{
  "dataset": "pictures of board games with random positions, seen at a slant",
  "grayscale": true,
  "head_dim": 64,
  "positions": "sincos"
}
Rows from block 4 of a small image diffusion model, named by matrix and row number. Rows with one number belong to one neuron. Each number is 128 + 32 x the weight over its row's rms, rounded and kept within 0 to 255. All counts start at 0. Numbers have three digits each.
After each neuron's rows are labels from the 100 images, of 14848 (inputs lightly noised), where the neuron reaches its highest value: "top examples" is what is common among them. Only what is clearly more common there than usual is listed. The data: pictures of board games with random positions, seen at a slant.
# fc1: MLP up (model.blocks.4.mlp.fc1.weight, 640x160), inputs 0-79
# fc2: MLP down (model.blocks.4.mlp.fc2.weight, 160x640, transposed), outputs 0-79

fc1.588:141159171118135159066120131148140138116100174117175162132168117171115126147134104136119116139119169144081146102127141161132128165135117131077072073146225087181151103192090088111130105132065141153177154136127141126121168150100148142091099123
fc2.588:126117108078135080160082174137106140177165142106134157131132126088071136132133079107052112111101143055164135184135139105144126139121137106175123109129141072123140151110144161131138077121133086113109094113084154066168119100106029131162111164
top examples: draughts

fc1.335:106135111090135087142133124150112138097138112112178136166185105139124121157113151084187136119088095113147091149092163166175071068159128130190137140103104169177203131095134143125182078150078186094147135076128076097145160117115068092125147168
fc2.335:115107117190111171136175109045101109154104092118185072062153129138131131125124108185144093088183188150190172119131060120106137173139114112107193108107171102105103107176103110126098153115144110086101102129138117128120099145118168165148100096
top examples: discs on a green board

fc1.136:113110096091179153127147137101142133121195183124108135114150069137063149161091106147090148210108145165139127159214056115114086195162082131078190136042116093189089174108121114076149135096115134133069127130098121149131104142132115086051119119
fc2.136:118135161125117164154148106152145155106136151141145091070132162074170112079191088134112119055138049130152107148073152134121141136108141096081072128158080147114124123125134138163133138154143154099097130116122063168129174145102100195102107190
top examples: draughts

fc1.312:175173193131159107084146132105109107055139114104117141112153114128108116116101162130112155194170146099176084118082161129135105121100156124104084135131143165077135137175092127140121130113206098113149110123131161147161140127167162098073127137
fc2.312:133084065118088117119123089145130112106075149143140083123146142067104128096110150149120165073102145126125112178175103118113118104109121069136128164142069134094110111093087138111132076109077158112101148165147124133098161141113116129133140099
top examples: digit grid

fc1.119:122138078103114103106140111122077123150107168121162129079075150151098152132144159151151136099105119131191159115164174145147151104126147090178114156123059138072142132055134142108117096147125135141096153132141136185145167163115143098074140203
fc2.119:153123139100166180149148091175127103139149083113113104124152132089154118104153131124156134137185166082138029156084132031094212110149088129109153120163158127071113121144166078094150130160095098141122111130162076199126123068109121098135112068
top examples: draughts

fc1.309:127131109220090115113114111143078111144098095139140112100057097128156157125130100090136115120147068079125055124134188116153127145168147145130107168104139119088111065094132137126103069146128126166113168122095090067144163087123102149148109134
fc2.309:117156145135117111135149126133061180144119153106139113194132112143142190169118178060044123146077165131126113148106107110139091125118121171114106082187098107060184152118110151106206149064094106099114069138163099192117123142119163148113124120
top examples: discs on a green board

fc1.612:134152149194172177135095060100117135145099129102143170096057087117132117188122149180123131161129123044150057134131181121135127167140031074143152094171091133123181151103057129115098136106088099096119130081144119155128144127158154117142202172
fc2.612:053130067127083096145154173142116081117119089216085086165163146179074171116145138105114162096099117125148149153171081137129165084113139150123134118105132076187106082164154117115099108203121126159127098168098127124159129100141138152095018089
top examples: nearly full; stones on a line grid

fc1.446:100150154143092107138118130168139080164159157178172148107120129142145189091114143111126150077192063087081137151104094168118123124156096179140126157082138146124086121135154170134120106120179109180125172152143157086053101102100139133081123078
fc2.446:179129129149142147094078127094105145086104152112107052143099117139084086142191116153139163124035148200147099092106157078133141154092160097176072149132153123085139160110110144100123095094131090070108124136130134124145144183166088188172150191
top examples: nearly full; noughts and crosses; stones on a line grid

fc1.627:132096126147158156128182103079174122180126107127174151171131139152088116062125118057090132070116099136144099160108142141148150142155162149129126098103189154108133114074146043071096128118105111144135123064134133114136115141213113127138108203
fc2.627:135197154119121123143077119134149144081151118145125088145160097102123108173152147172115134137134125174092179116171134109102132079158125111068116106131134109185132160128111190178159134097193120097093189149104127141159159129039139113139127050
top examples: discs on a green board

fc1.144:138093088172088127146136127139122160171101148145138175145148115116104169150156067132133170161181065132118124153084158137124139104131143146082120083144160105148150159108092115116135061144161141175098159177153106181187177142132178116081097078
fc2.144:113131151089140140095138115102108085196145133143162095098147039161169088115147203117093121122115136145140152085147090156160130137106095091150139163138072147116172089114092098120133174104068110188088134116098108104171083154105139099125170118
top examples: noughts and crosses

fc1.215:140117153109037113165139164158119141127118204071183104118148164107095141142093194115150165114117126099108149147130091206154129147089059073106095151142131092139111142032143128124132121105138135118035135153147129164129155081114138146071095163
fc2.215:114174107133138181163143108136154121176100188099097124080110055133120165160109112129206111081172126127160133118133102042169115112165168176173087096130138122124085140160138109095090149088116099145130130142140149153177127151153111122155113121
top examples: draughts

fc1.49:092129126177165233113085074133105107142100178156146163084083142095163122124129089164139157165182088039104119113139115073156148157092143139098158125138138085129188097128126082179092111136154103107176127129112133128124114130156139175119124139
fc2.49:205139146064124121133102157122110120113211122134119122126141153113130076147092096067091143138089166184137132110098147104157125150176089151137096149068135203111128135111116181063141128078177154160112155092178131086150092067146109062168124132
top examples: discs on a green board

fc1.292:117129182119061162101141133158127193096129148191156142126122170201146135119113078129131109091136070094126107158087101166141164118130120055119155180082141184068117155110115140212107124143136199097108116100143085105155125101156156182144179159
fc2.292:135123181109189161142092111147147111167135114124117110164147148134079095087179157116140138173141135135100181148142112109097138159108100074159135161153135116157123135101121101100113142123202038177148119136121157104155105187128155088084137205
top examples: discs on a green board; nearly full

fc1.586:117081165061099142157157095108104142135162160224112068150097148137105136072149136114137179095083138112093102178095187131109117133161145122101169138068080142095116059160113157153120132138147075117143138146111069201151151165191118119129111159
fc2.586:090151077095101119066147112119146112099068073111198131111141107174140117121167109153134125179182146111150101076149070134134148092070114173134049135126135131152087215110135110147140117082113159133135123106175153136139084094125129130124139123
top examples: discs on a green board

fc1.263:097111142065132101167148170153210162122114157095116080150142163162155116113132095133115158158128122154073104190155184140115125156106133115107190156109106131102094174072027153125136156101109129101116138139171137184179174217151138090147106158
fc2.263:180138109155113130092103052094088143109137161117089118136156070151163129160166128149129094173118119095176111166053073085182206118128107132151114099121104172131104062090165144180129112126181119076168190118147086102110098106146118160104166127
top examples: discs on a green board

fc1.632:177120162080093090140122122113116123114141118139154154111170142091136118089146123154174117088157126196073082169118111180174098127099172093147080116123128101131150086155161126131112149112073107104101157091110148200104125136143163132122172155
fc2.632:141129085093124202119174113168179059133127156154175147147097089170126165088165146127148135146091129092159194119125155100170167154147141083073167127141129152160142131122171146109118074074121177172132167141096132050150178100145127131163137133
top examples: discs on a green board

fc1.574:172141147083168120090137127158189111123158188147111129082138135187160118108162143150136158100141138171124072160075119087111121169081157142116128119140019183160131125101168130124150159069173167134148148144163219121147126151161178125092133193
fc2.574:109120097202100117140102139114154136149145070116164083113113135161112122131074092116107084110099117137098162149172121176144116102162146124176116102133215099081067098133080181133154137133106111133130105152128098119103116049116030125132172113
top examples: stones on a line grid

fc1.220:107157121147122110156095051136233082101182142135135179167081127112098086208125110095078112167143145094092100119088163085089085144155104117168063174100116106195091146096136171152160107114141132159107194157124163116084073078146144113159132121
fc2.220:046173178112069095144175152122088174125144122114127159144153163140153141125166108093159098136084096110145085066190114119140103102168134108138192089154090140086188097150098171099120129181158121092103111127188148129160130129113136152144158126
top examples: noughts and crosses

fc1.62:160089085154085129125154092093107154180121140047161170146170158178088091138105114160118154102159150105120166113118075161107125125135087104114164085151150183117123125132160096094118056165115134081145129130193146138158174112102111184080138128
fc2.62:070146147092161131138094147137135128070117116175100092084100137117189131124142164165143125157092115130123115137120172087165144135103179134160114174115089064146177134128091139162174178102130135155098102145117096120083054148153164102156119093
top examples: draughts

fc1.50:142120159100146045101122138127157066051142101100190134112176118107157131078106072115159099166168132160092094135055080158122084067121078104128122117067095168183166092141128150071161140163047109059122172138149149146129090121162148138174146074
fc2.50:119142117102117125047132151143119108222153143143177130102097138135138172122135190124131122115049116118187169128147179137136075093151167143083131168114163111170104089122135107155132144096098161132157129142100085156179140101146107084134045173
top examples: discs on a green board

fc1.548:153130121120135139118080116097118118207113154081167133171166110069101087134118170144162125133119119147102083117139115138093131109121155121161205097050120097099132158196117172108152125100172175083153146109086109145122109126099082134115179108
fc2.548:164131097119108100137173148191112071104155049175098179107078161152122142140118113164116166136151090058171167095116137107174097131124093124098103127170122153222102050115134108118173078175147105143125123127128153090212136107151140146138103156
top examples: discs on a green board; nearly full

fc1.492:148091150145127162123133133149179142102189085181130165100148159141193105123084083176151151120109162101177136220149104140069214116141072147114131117072088082167107170067122094156125123117135147155088106129137169181186120131075136206163110169
fc2.492:142117116160126123104100155071104101197108133083140062123112123121094124159139163057134185165099149162098190112163228127152114059147161148128100112152165142150047105191090107121091127161142110127153133150096118080105136088111129147134128105
top examples: digit grid

fc1.435:156135113123154100113100127094156136093150154098094172153142141181122151177101078107134116123061177120146150154100099132123142046133107126111188170121033144077128147075142120142115164100085144117151194178107093170117074146153110135117088154
fc2.435:109076127123113123104220147124114160095128140151163079149104129108140113090171141159125119123136100087150131147165130126099149211137115123091123122097199156160188111157118151052131115152168111137181066108161171130145127086085123115114116145
top examples: discs on a green board

fc1.348:152108093029081114126085112086097170099186154129157172084166063149127101128142113104075099112190112115081145139097131106128092157158099129090118211130111066119135131163116099098168152098132163097134089135169124138123173087143108154122159103
fc2.348:094121213185211171134134160203124112132124124076129140120108207111161127122129090097174139123077095193145105117148140134117090100102187157174120086069117140148168067127149165145127099149158119148114175099128107139108120191114134124108049155
top examples: discs in an upright rack

fc1.518:151115131129131151123106171102093146146195085170140099135170139186183140157141111088104110144107161067160125116204166139111107132081126094116077194144101165107112150101167119109114162139135115146092106142193101135127112142163158179136092141
fc2.518:141148164105102102123179082146124135157122128090131162108125100107107136111090127148136138077166118192106149107135110154185161093179110108170171104109122105140187108176065165127085074132108097115150166081068105097164147134133147092177121133
top examples: digit grid

fc1.395:138084142118131091118098178177149133169082177029108092139114067078104086104106142144111086130135179123174121125113085101134147113169170129137133147114143163144102105098133105129126097194161125098116162170092146131167179065109155125120182125
fc2.395:139169138168107191134180134075159080113159068176144135118176136124121190164149141127130139101132079152117167122185140180126141137141123120119151104163140118109159119078073121114122113106105197145138123089115076093108073143094089150121144118
top examples: draughts

fc1.368:176059158157121066122126124122146117110144093135112123120182108110189127128153118134110098213108123167101128119121115149159134092139157165105114114165053138080149085123089166113162071104133180069155191124147119091088132155131108036112131146
fc2.368:104165119163159082183084140082123084099120166101165166113073146114138109187124165136077173189124068130144042161133100170093164180108113126176166043132130083141139132090175098073092169149126135075140145129129126148092084141122133183086133096
top examples: discs on a green board

fc1.302:131114154170172114135110147141110116089140116089172100094149143106148110156169113192163117147069135133105140103127147129131125105073162087122138140187150148080120145120131145127120121137173127119163121068191143141130093133164161095112120170
fc2.302:100171094111114143193116108131190128124155154092068158129186140099114132098114176127112100115094095119127159115118092131129079170152105204113168084110112108155129133120091130131159080101145130123147137136145130168130138162102121129145138140
top examples: discs on a green board

fc1.283:158089087135135106108144162116132133096123118132113145105096119100135148149182103213094146117099158160061166131129117146096061104080142125085153110080132092113166140108082164143136136148141121110077089132172125054131115157110138131135127131
fc2.283:112123114131102140161135157114148119137153095124145116102106112201119092120058139072124096168149124092160115108148133059139157099177100118153083089231099147148123152158171070128127064104159094129179163097101116190130110144141126167103119089
top examples: nearly full; stones on a line grid; noughts and crosses

fc1.83:071105175158136133191090144096137089152166170167098090059179111113145154084130131090124150150131134183163103115143164132136096148207120100094132142154130126122089111054172100144127114076160117143100158094092081169155108135076127132128138122
fc2.83:148132141113155085099132131095082115122029118156150141060151147172125113162133143170112153111162053088179135120153059156107075126091178179116167156129096135193099130156165127169126156062171137089145094182176190111147178109122111149127142164
top examples: discs in an upright rack

fc1.2:094149092125142164097151190138172118078091121109114108150114117158096136126103142086112148155127085082136093119113136096139100103150136058101102120056107112096098166111106143109167158145154160203064115128145110105172114138150091161105150120
fc2.2:144105092100142169147132087154117201175161077091161160130110186073113105134101134155119153139163061184080141068116105126102142187072103168137111157145168102150145080105146118149119162139113131141130157155113167168148068133136103116117153139
top examples: draughts; nearly full

fc1.520:117131163141107169192125159117160148136186167119160163125117118099156170161140080170083102130124143133170096175156060134125055055124160136077083164100163114130105065144066136122101156148158145059122135147096154078142132207106119137109186143
fc2.520:172125136123171074044111101132113130125106111090079106073139149172147088150118189074119121120113112100082143141084153075141170175137144093139116142121076142172144143118119143111133093111120162172137156130136101128143109068147081158121128051
top examples: discs on a green board; stones on a line grid

fc1.78:192156106099184121154175089119113095203144117175200174190083125143099184181110096160127111112107126113122139097125110109149108119095150106118082135121120165139144188132148180056180102165149088117109188142053115170165122076132097117102144103
fc2.78:152062115150096092150210070094131154097145165059124128072185115122141149105163114131128166159160140109125185170091143193103137088100143106088160119134151138112118165131129112152059180165131130136152117146094105100132159093116140178106122162
top examples: draughts

fc1.272:140148175144206190129097142136114111124079093093118092180133117107110139132064101076122108160162191080089181081164129112166088158140080083140148143152134093175142073146093128079114177109111095207071093140141135120148127119079121142131173132
fc2.272:151124144067082159063150131133113162178095112164164108156166210100128136114134133088114100118090116161142144125109071129196086178161161134124122125155055158101112176114136131107096082116110150126109176114184130155126162092124135133149122148
top examples: noughts and crosses

fc1.372:132089099113163129084112127087144149143143192157193124166195121137155128122188172204135091196081101143116126161102107117172124092154070138140136114070155152152126119117101148143141162099158141155144156166145137078165147057130155099100089145
fc2.372:080195125177090150184131130152098136128108112118115125093063136137087133167084137060129146069124196098153137122084162131107079153096133124097160115164083097144128120167111141151135112125072089105154124095084099163098092172118071171142133088
top examples: nearly full

fc1.137:128163066164135158101104194166181127077100098083174163098112129146119165138140136169083122127196119121189170076159034126128102121077137121166105123109125075172132140129105128083123147117123183159126144131151173103204165084077099132125100071
fc2.137:098101195116138149179152099102141148162150191167059079152122174100143102106139076101161133132102136140096121181120138148119193140144109154065124105160105127114143080205138155067090143126144112135120117178115091155095169199098139164127168166
top examples: draughts

fc1.415:138147124133159162142186079099133085120106102160117138131151141123074126136155174174139184110171101094167116153127202060129136171153070062114159115128084134127105079142099166138137112144133196144088130113161132141127096157190137134138128164
fc2.415:143084090112086094101051124155156127131138171140142129094192150113158143190104112068086122129150087125105124171123086138174084113135190149157080077203168108162147107137082139108126145118142136135145139128104087078115149130090108096114119094
top examples: nearly full; draughts

fc1.153:140142175092119146183124099064126100153147123110129138164174118121140147110109168123148105151141082104098108113100113132133108096110126177105134129077083121063088125194122134111108165122147180150103155097123091117172149158139152158163137090
fc2.153:152166115181095108147105164153136161138161179127107125113125119149079124171164138148113135109134106116081144179144123137115199142167131130134124118129169154191172162142094128093102103128134081112138104133134174089096113126061065098090159157
top examples: nearly full; stones on a line grid

fc1.583:177127141144163117123094129125156086184192127132137087110103125116117108104205119117130129143133134133149120129130093074196111080166172064158137112143132140198066110122096192123151062138052124157078160104081144155140168116132130117117061093
fc2.583:104099125171115204202140153122076108143063098116118137078114137103149155136118080170097111129114176142139108137113132133112138145066041119107199131080188123132159097150192073097154148136196082120127052148115119118084096156148197142098143175
top examples: discs in an upright rack

fc1.333:103093139135089118121125105150123089143161138136155138092142149126131139207154101116105107065115134102162097183126127154140135164111172027134172130191133125179117076130117124117147100124077148053134136180181144080122145129074099108104145099
fc2.333:111160136081158160151123116131109155137115106085112123181093065156077081095110125122118090205112161177171169097096135114122078063067140191097119155117128165141159150135122098120102173131143131145125147115043121123198129089197090143170108161
top examples: digit grid; noughts and crosses

fc1.497:121127158151124175180107190091137129148152183142086133107191123126172148117040135121170162130205104159196115120113132114118137118110107132123089129083160057149107073123131110088124140150135173157088163121141113181129124135079134098124105126
fc2.497:144134157144097107118092163128135158156074161137174133112126123124124146153161092132150038178157121159082054155126111115150145194165126150086113149127156157080054124163084123094101110146178087121164137108120106068142078125128117102084133139
top examples: discs in an upright rack; nearly full

fc1.276:078136123087139069196129197125152136155126130070052100101184126134103116106091055105141100114113114126103108078104121116110131145121136102147124165123097132118116138124090117063123142067137111170132161199133167072163138078134133087148142089
fc2.276:083099107115096046122130137184148157140135194100143119130151132184179071159107169137127142138195138152137081207148094092121124083085124077097142163089088132154193146187197187133134116135095159106116116123139105132118183156085128149197125157
top examples: digit grid; noughts and crosses

fc1.80:107137072173125147124022103159101121144145104129149106110143137154123195117119129165149134131157138166124107092098104159137198160129219120142162133123121156179091120101178093143147154137142142133086142099121147145112124170131166089103166154
fc2.80:157110186093114173128161121087133142120143139143096105130081094110130110139141100066128134134081165126146171136140124120166078110126016177170068100127120087122164099151120130134091115172099124172167085139158121140148096051097101142153117113
top examples: stones on a line grid

fc1.193:082167153095155157148110123115136191108142072182154095154111074166113128139112116162110164202118166159139111082112155094126108136125148099119149107073107156128183140130063107074072037065139131153145090124096080166113109147131112155088140145
fc2.193:144181184170135126103134106112170096093078193141089145135094125147105110109171154154118128095174107162132141140140040148133092118155145178128104160137128114168087149154114123177147171127131080131098171079105120100147177100125107066150096109
top examples: digit grid

fc1.58:161151125152111079123129134113074188138087139092113127100137067121138202113131121143130124142106149144183090134167160158157071150147062119117133153154104109125099146136090065094132141067140110188073128128095110088155110128107131163134134132
fc2.58:091113121141106147107184193109135099133123131161126133123132178121154067152107101125153136097094109092095151063124136064127126164116135117114166114104171170162152156176136106150112163148153153093159140126142162089206101186148110145121167185
top examples: noughts and crosses

fc1.424:167129083099094113156135167084153103098101070049120133107163154108122152170098178119101088227151142116153149104135126147097110140141126139154139092124116119092142120118142125129167153144107189113178106094146186086154115136074110134079105132
fc2.424:104142132159180214067130181133094139146128182131163096152143144180119144087128102125149166093161161114157075139163079057054110113113117137131115081101095116148142053075124119167176117089147148193129087118152114116126132118079110154090134111
top examples: stones on a line grid; noughts and crosses

fc1.503:108161205100155097125162055129091056140173068120126165131155095135140197140136144127141155171137087099161089153161115125135112136102069090132151092148069180133133154128088095171124153136140098077170138091090136193159147137160105081048101103
fc2.503:116162101112074148154145208142130176141086131147063068146069088154134084136156092164094114106140192141144153148083114115116128130212158144171110121086174121123167100171137160092177136093108151129135118148168083064128166136150134119146145131
top examples: draughts

fc1.23:132131120164094114189059180157052093116152112123145160184116147166103118130096138111129173143137100121128112122159125156117131082106120143174146122074198133105108145156135130093120118161112189133110112085104023156060156083088126126139141096
fc2.23:105154149086147124142145153090142096069159164146112086093166152118083148183119128183091151117087143101147142118050093117096149115125171150152098156063135137126120063084138107119150098056127126185136159163128146094125112099092110089175145109
top examples: discs on a green board

fc1.98:129185137139144071106178117099100073148095094152107180102095140062079168137193139151174084101189115080174106182086114135121061090201114077155153135206156148178173093122088102178194109169124168110094155104058138156143120095145131132108114172
fc2.98:150165103125114137162052140069116153144191201101166118141167129102162109105072204080092142133085105096133094143136142094076194164083119159088149100084135121153138147106139154079038111082168119100148147091101091083126133131120110121099161107
top examples: noughts and crosses

fc1.379:107143098115070159141142086121139138123158132111133074184105129062100125090125116129168110192139206141140124154116145081110123126123110094167182159113137161138150158205106133100112103203126156142141125097116169093105091164134175083116091167
fc2.379:165072141152103115109128152177092150101103148182193124180156136119157165140131068098107177108115147087152090126119153178171161123066133085070096114116127075091134054136107165183118149099132159126146139176123132125193097120109154143139178146
top examples: noughts and crosses

fc1.527:148131076146078161062077157092142115108146159130103141138128123158193187143110108096160146121143153139047109118161138167082147142136134146118132123167188098100135155198141168172115174140147159095123087135157151221134107128102101145123125180
fc2.527:142131144151165124183186123164111094092125100098083113129130096142128121133121058109150095165148105108185191120085102144149134110154122124166108139136108161152164139111089123131140131107070057119170141176094100093131105144132137190148153115
top examples: nearly full; discs on a green board

fc1.561:111138156188101098118104152126204142078142151089111122181153140149160161160158137121132108114115120167051060145080099128118120144130124132072099130077114135170153150181147162188120197161123149125101072101094191206115126154135115096102166146
fc2.561:154147124074174154177150135143073136149075065153120132080102105117074083120125145145183115182143114123138157094127134132096140156085151145128149133174128099131138138121112083106122112156096089110157211147140074089108098130151173164081111108
top examples: nearly full; discs on a green board; stones on a line grid

fc1.401:107164130112118115126126156164098134156158145120185084139168169154182086153118160118180158140074120104186103134108137138104106123171091227135119127062155195106169163131092146151143144152141196117178101149108070125150130139082083083187130115
fc2.401:097100043113142113108116138071115157134148149189177171170138068131096112097149145135111186148150157185114118157133109086168137110096172063153121096168105065135071150115142117105114106122130124123081136056176189092138121077123148125094133184
top examples: discs on a green board

fc1.125:083092164107104097153118142138173061099158031181175188114111149094075154101142103226117161074185105151122113125140127176215122147138175091176127120084103153110132136147142085048094096151145178100085176101123138132110129143158156147157100131
fc2.125:160111182050137135101161145105150103134148110097117130107129139109169141148115171123177120148103131157148121119139159119131109111089053146146098151101114166143103095149094166170172100163117063155105114159094091198116208116153174082126091100
top examples: draughts

fc1.310:149062149148123124095134146168076123158156129118083128091190087161087125102139083109196107102046133124157152110229149103098117117184187117160141102121161112110130050091093104122129147145117151145148139109102134069123178126103089079130130069
fc2.310:122129110100153124083177132134147149157093153168145132111071100114131070180096110167163060116190156152134081149103138117151133056131142114149161094081131138179063159116128091155148144145122126073113112151141134154104120130119103149082151085
top examples: discs in an upright rack

fc1.148:101105144146140120174161122107149127159096146165049107132188136149118164124141078144067135150160132137095052153097102171063179056114074102156119102140135104087109135125154094113100122136144174104082159096133102139118149091139110140085192127
fc2.148:101181130132088141151090153098103131162123109126089082143138109149030059156168128158132107109126114172132119060166142098188130106142163165138132102145110096164158189086166154143120155124093149072124124153067156141115123099095145137107091106
top examples: discs on a green board

fc1.44:109075077195103096163087152123151097218132076155168127109142159118166140131074140119105107095141163121115062104144120102100159112119110156088071140116137130168184156219114141125120081117079126106106052139116132132138148093134157172149115157
fc2.44:151156169084147110167121107151086123084123133129123125164103096152101173118180105190137125161155144136143161117057184116104112113152137114184221125136117152169125140054177108138129144102151077122110077076113163129129091151101074106072083123
top examples: nearly full; stones on a line grid

fc1.224:151153155071167063086149133093134087094145126144156150132110170092108145158130137110128097139116132139104131111163168084143126137167121114054136140060128149156165103105096137149094086154149128105124157067054102149093117156114117070149101153
fc2.224:153130056151095186133088075085122225109153118138057117129201144104095122143112183137146135166147146124134127127110148137149146124114085185160122108133110131084116124136102139126145148109025133117102101175147096077152153072109136156152152068
top examples: discs in an upright rack

fc1.617:114135115085078103111102110093165048109160113162117099144078107094122144066098169101132138068156160086098186101148134180138074174087117123109091212100134098085097117147138093119107053124123180115114093116110133160129074133142132120191094220
fc2.617:166096149111141111147168188154074211117092145106109125067111107121118170157131104163183124176124094111148070171137107057121192115143137131122135084110063139171114129112130152175145160142114128136135154150125139114141177116126124149158185108
top examples: draughts